config.toml
train_examples = 98750
vocab_size = 513
norm = "layernorm"
norm_position = "pre"
hidden_act = "silu"
head_dim = 16
bias = "all"
qk_norm = false
optimizer = "cautious_adamw"
learning_rate = 0.00099
max_steps = 15400
epochs = 20.0
Rows from block 3 of a small autoregressive pixel model, named by matrix and row number. Rows with one number belong to one neuron. Each number is 200 + 40 x the weight over its row's rms, rounded and kept within 0 to 999. All counts start at 0.
After each neuron's rows are labels from the 100 images, of 14976, where the neuron reaches its highest value: "top examples" is what is common among them. Only what is clearly more common there than usual is listed. The data: pixel-art sprites of 400 made-up characters on tiled backdrops.
# fc1: MLP up (model.blocks.3.mlp.fc1.weight, 576x192), inputs 96-191
# fc2: MLP down (model.blocks.3.mlp.fc2.weight, 192x576, transposed), outputs 96-191

fc1.278,123,183,185,240,236,190,157,292,189,227,191,224,239,181,184,166,258,226,228,184,146,197,169,161,214,149,203,170,237,205,238,229,148,304,171,156,200,112,152,263,280,82,237,205,130,230,139,225,147,168,171,158,197,239,192,165,255,223,200,209,233,203,201,242,106,213,173,142,156,155,199,187,147,158,199,142,202,201,220,219,177,159,102,227,238,181,205,234,242,209,243,182,216,163,203,176
fc2.278,161,161,139,229,179,276,260,172,250,172,141,161,205,192,219,241,271,250,256,173,188,188,205,199,154,243,188,198,263,317,224,192,185,154,137,187,227,264,176,303,224,267,202,187,133,167,238,190,202,150,237,285,185,167,187,147,146,197,147,196,213,190,136,248,173,200,164,227,188,223,181,237,185,203,179,168,212,90,174,205,190,152,245,173,218,255,183,268,243,210,171,200,294,200,170,176
top examples: pink; red

fc1.426,242,197,204,251,182,262,204,256,177,170,251,127,153,238,217,277,239,222,234,247,168,127,271,176,161,222,192,216,185,188,200,196,246,210,202,190,140,106,256,233,207,137,259,197,166,205,181,280,231,245,187,205,100,198,224,254,266,193,157,187,200,215,235,102,124,204,186,209,145,207,175,234,236,166,218,163,184,135,212,172,162,181,268,184,191,278,218,237,130,211,175,164,232,214,242,170
fc2.426,177,210,251,170,193,219,198,150,223,164,169,243,136,200,150,298,154,197,168,152,231,183,205,212,222,241,206,209,172,239,200,231,257,123,175,176,197,244,218,219,178,221,216,219,201,223,219,127,132,242,239,174,190,275,173,143,188,166,230,217,145,145,176,204,203,229,229,156,184,255,183,173,175,176,152,196,219,238,228,221,302,241,181,179,169,180,148,172,252,213,181,293,279,139,197,118
top examples: large

fc1.4,196,114,186,336,225,207,210,197,189,245,153,199,170,244,160,159,172,217,202,159,168,190,223,125,210,151,228,181,213,151,272,264,179,193,146,200,231,210,201,162,197,193,265,186,252,159,187,185,185,213,154,240,180,199,171,242,218,234,192,255,175,221,205,197,117,246,161,189,153,167,245,198,205,171,270,161,174,211,236,203,233,194,232,193,232,237,131,277,168,169,148,178,187,215,242,230
fc2.4,206,211,161,131,187,141,201,208,201,200,158,262,234,279,249,201,243,193,221,197,201,144,209,194,175,227,209,167,262,225,109,189,180,179,288,172,158,187,245,193,177,213,211,210,205,302,195,171,142,190,188,178,175,211,214,215,163,180,212,193,160,214,224,196,267,225,279,193,217,156,182,224,337,199,141,207,162,106,133,235,253,219,200,224,185,233,224,114,182,266,147,164,173,246,179,234
top examples: large

fc1.357,207,237,196,117,292,135,135,143,167,250,236,159,254,134,200,167,225,96,173,208,181,198,164,193,137,225,219,131,190,220,234,223,203,146,166,154,148,164,208,177,216,246,212,204,172,259,261,166,215,214,170,147,119,239,205,165,213,240,203,277,184,202,205,235,236,266,251,192,236,171,198,121,219,232,245,200,230,242,184,194,221,221,118,202,178,141,190,207,247,196,255,150,274,245,237,150
fc2.357,198,190,110,217,172,286,251,209,152,182,131,267,205,191,154,239,150,192,229,165,192,222,239,135,174,213,247,181,232,214,164,201,216,221,230,202,171,228,277,247,225,207,151,198,201,137,256,206,297,167,208,217,186,197,199,234,138,151,206,193,187,184,209,145,237,224,191,252,166,267,209,264,293,167,231,187,191,134,202,210,245,196,270,173,140,155,188,197,193,238,157,194,141,136,167,183
top examples: large; purple

fc1.9,117,177,189,189,208,274,207,242,172,177,94,184,235,169,207,183,169,214,174,255,220,213,190,246,232,200,243,232,173,220,160,237,203,226,286,180,204,149,216,251,198,177,184,290,218,316,220,220,155,240,143,212,204,209,171,234,216,314,180,154,189,160,265,256,187,182,200,189,155,183,186,190,215,114,237,220,180,135,291,201,211,211,261,180,174,128,159,217,285,201,197,194,216,178,194,203
fc2.9,156,225,192,247,150,209,152,262,203,220,166,183,167,217,172,132,197,253,198,191,185,153,193,182,167,190,184,171,200,163,215,178,210,308,182,155,207,236,214,127,216,137,205,234,207,178,165,213,174,153,268,189,240,153,232,257,143,139,158,266,191,203,201,195,220,192,180,240,265,233,223,220,167,205,191,191,169,235,211,257,184,182,107,187,237,272,244,131,168,180,169,205,165,179,240,121
top examples: pink

fc1.77,198,167,207,158,239,265,207,166,143,88,204,244,236,212,220,225,229,198,232,188,167,249,214,145,209,206,223,136,207,150,206,224,202,207,168,193,127,202,205,205,178,206,260,193,219,205,210,170,200,249,190,192,144,160,251,168,150,196,162,211,188,148,206,128,231,254,243,227,241,224,171,145,211,225,139,159,241,167,180,207,218,126,229,159,250,185,210,221,204,206,220,185,219,218,274,165
fc2.77,172,154,182,9,165,160,231,258,190,154,207,189,227,234,255,209,179,172,203,181,160,176,236,273,202,173,189,173,203,230,223,156,174,199,209,180,197,192,167,210,204,147,236,282,154,207,148,189,157,209,284,152,187,141,240,170,168,275,220,201,189,181,215,144,283,251,247,135,202,223,233,224,199,201,146,189,135,219,86,262,236,242,230,143,163,175,236,223,262,230,181,201,165,118,123,178
top examples: yellow; white

fc1.355,167,192,193,181,327,283,170,220,172,232,160,191,225,229,154,135,213,216,254,251,219,222,271,161,187,177,208,118,194,255,180,174,222,182,218,269,196,207,214,198,148,193,184,176,218,230,245,196,210,228,259,148,230,307,213,198,225,193,247,241,181,181,174,209,107,201,296,185,207,189,177,103,275,100,207,151,160,220,190,168,207,272,196,149,194,151,256,142,201,187,180,236,238,198,244,225
fc2.355,153,147,182,211,276,225,218,238,240,192,159,186,177,260,189,181,194,202,256,232,189,202,268,232,162,189,215,223,241,201,157,138,195,211,187,270,183,260,121,251,191,149,201,269,209,185,194,267,239,234,221,132,153,245,181,119,196,278,229,225,209,194,156,195,127,155,195,172,126,230,206,187,183,140,220,173,165,244,255,186,257,207,193,172,212,208,207,108,214,162,245,168,133,172,249,187
top examples: pink

fc1.38,210,170,189,165,227,205,186,214,204,164,89,201,254,215,215,140,179,176,173,205,234,203,179,231,200,171,257,124,185,223,135,260,208,261,190,147,200,170,233,147,225,109,218,233,230,318,184,232,235,257,223,214,163,201,206,193,254,238,252,173,182,219,246,222,159,143,224,206,286,137,166,234,230,273,176,191,267,194,211,157,251,207,162,212,205,149,183,194,177,151,233,165,206,210,249,218
fc2.38,168,214,233,210,125,207,209,224,292,255,189,211,170,208,230,232,186,207,212,154,152,186,143,147,203,181,180,240,238,214,275,175,227,201,223,228,157,219,189,190,195,210,178,186,173,164,191,206,164,132,232,256,246,268,183,205,146,151,215,152,214,205,217,216,235,254,151,174,247,237,199,176,168,202,126,161,186,131,165,214,209,202,278,207,167,254,265,192,273,226,204,211,234,246,228,170
top examples: yellow

fc1.420,204,222,188,178,240,191,153,194,165,191,179,219,150,186,199,206,187,172,165,242,179,198,180,247,182,188,190,249,172,246,247,215,143,264,168,140,145,217,149,175,136,102,204,252,210,127,155,235,232,258,132,161,188,191,177,341,217,158,205,264,222,246,234,245,166,275,218,176,213,155,283,208,242,230,203,137,216,220,203,194,165,216,153,193,203,211,236,248,200,171,169,204,190,262,215,187
fc2.420,239,212,212,158,187,161,218,216,233,129,200,218,171,219,267,179,190,227,165,223,150,219,176,243,219,141,175,227,228,174,217,165,188,193,143,204,249,172,106,184,193,187,200,193,137,250,179,148,202,229,179,235,188,184,238,106,213,203,194,191,195,178,174,228,227,288,191,188,275,221,134,157,231,162,152,201,196,283,177,232,230,218,177,230,105,233,264,198,248,173,240,195,255,228,262,239
top examples: large

fc1.542,241,173,145,185,245,171,153,188,152,189,186,215,267,234,203,172,195,198,191,178,187,238,162,179,216,196,182,245,154,172,247,198,154,229,178,143,160,169,166,251,151,140,255,269,181,130,207,197,210,165,189,208,189,240,215,237,189,221,130,159,273,182,175,184,189,278,194,202,205,209,193,241,253,181,204,111,213,193,203,172,235,180,178,155,233,281,263,193,157,198,177,204,206,225,243,234
fc2.542,176,172,163,203,200,204,223,166,233,160,236,266,173,201,235,241,144,116,268,178,188,202,267,223,176,160,206,157,187,182,200,199,214,212,130,197,189,174,195,264,219,143,129,167,265,246,189,225,154,187,236,131,185,146,214,163,213,205,201,195,190,296,156,139,141,171,244,116,242,177,190,199,142,268,157,221,150,185,112,197,250,182,259,156,220,154,237,223,253,178,190,152,180,170,183,161
top examples: large; red

fc1.317,274,146,210,128,213,217,273,184,205,130,206,184,213,216,187,263,221,208,175,204,187,223,234,204,208,161,228,218,269,193,204,227,227,218,231,258,155,192,155,229,213,177,146,230,227,292,174,208,192,201,211,164,149,201,161,196,184,244,181,189,196,193,209,156,271,143,224,182,248,131,237,106,202,210,224,210,180,214,223,214,259,225,196,190,284,266,216,193,170,214,214,193,214,180,151,181
fc2.317,168,267,168,180,192,222,178,242,198,245,203,194,146,220,206,123,195,227,192,226,192,232,164,200,209,223,132,204,170,204,209,191,211,189,189,199,201,174,195,187,166,181,154,165,271,165,213,238,237,191,243,146,169,245,201,211,241,190,187,238,329,179,198,249,187,276,213,179,178,172,182,206,156,149,165,243,248,138,186,230,296,185,215,164,191,202,269,163,212,203,182,173,207,216,292,200
top examples: large; brown

fc1.522,194,157,182,188,176,188,218,171,175,135,215,213,217,266,214,176,218,232,223,201,137,211,164,217,154,171,205,187,166,209,255,230,143,268,205,184,160,188,123,163,237,156,296,288,189,217,203,242,220,280,178,227,193,163,182,187,162,247,126,218,241,204,272,180,214,257,261,183,273,199,169,192,216,225,130,150,222,221,134,172,271,209,142,149,180,145,243,198,218,201,233,242,195,203,333,194
fc2.522,254,196,177,258,228,226,247,149,212,176,186,187,197,248,162,223,248,149,173,145,227,265,240,143,193,208,144,200,294,126,224,204,168,156,155,223,214,267,229,215,176,147,137,175,182,192,213,212,255,218,198,216,191,177,183,197,92,164,273,172,196,163,179,290,191,203,180,197,241,161,197,140,192,201,266,207,182,204,264,198,220,154,195,259,185,230,196,106,136,206,174,179,243,222,278,148
top examples: lower left

fc1.260,185,200,243,223,206,236,161,190,177,163,211,182,174,218,187,150,208,202,160,187,210,177,230,187,139,175,163,205,307,195,269,278,158,241,165,160,200,277,140,161,168,151,160,216,250,180,137,228,211,205,153,172,182,147,184,284,208,174,202,216,236,95,136,188,175,226,158,103,164,245,253,151,224,195,243,247,230,270,195,216,204,180,201,151,170,204,265,198,243,148,201,221,248,205,185,222
fc2.260,247,205,195,157,240,253,210,199,235,243,204,237,216,162,221,113,128,235,187,186,196,206,182,238,251,252,259,185,171,240,198,216,214,148,138,237,248,245,156,156,184,171,186,199,167,187,173,262,142,141,226,232,165,144,248,117,252,216,196,219,285,239,185,162,221,158,175,150,128,183,199,230,178,194,162,189,197,265,218,187,169,155,195,218,214,165,279,200,191,123,229,279,154,187,234,112
top examples: yellow

fc1.171,204,198,204,172,286,217,131,181,144,224,151,143,204,144,206,133,185,131,175,227,185,107,191,172,79,170,280,173,262,138,233,211,196,222,164,243,220,222,226,200,219,179,220,211,257,263,191,257,240,260,216,138,118,167,195,175,202,239,185,211,225,190,189,227,180,158,251,160,171,170,189,216,254,218,189,167,219,215,274,217,209,253,189,199,238,113,231,172,212,158,211,195,226,246,287,151
fc2.171,185,160,189,150,174,237,228,203,170,222,152,196,230,229,219,190,187,246,214,183,161,166,272,144,147,197,153,131,158,184,224,195,209,200,203,147,203,200,227,225,306,150,192,172,146,331,148,215,232,174,201,158,195,188,162,153,196,240,227,222,201,240,209,143,164,219,234,206,179,237,241,202,180,169,139,196,106,129,101,213,213,205,178,211,187,195,174,97,224,243,166,232,184,243,155,214
top examples: yellow

fc1.59,192,164,226,192,168,254,112,135,187,210,141,234,270,147,228,232,242,239,129,180,269,242,180,157,122,165,232,169,243,176,206,169,120,231,263,135,251,183,224,253,216,178,228,179,239,197,265,150,110,231,177,194,171,290,190,205,267,203,225,252,185,187,170,116,207,237,226,255,216,224,249,201,240,278,244,174,216,210,152,168,188,122,160,145,192,230,252,138,197,180,216,188,147,198,212,247
fc2.59,129,193,208,174,142,198,177,183,209,206,197,189,197,168,289,204,161,278,170,177,165,228,103,219,139,179,289,178,234,157,208,152,178,175,252,152,230,224,192,271,233,249,208,229,238,244,233,189,139,206,238,237,210,199,174,192,265,236,273,216,191,144,202,215,158,193,158,195,228,206,210,172,145,248,195,234,200,200,171,139,174,166,217,157,242,214,189,185,210,264,211,147,159,162,183,198
top examples: lower left; brown; purple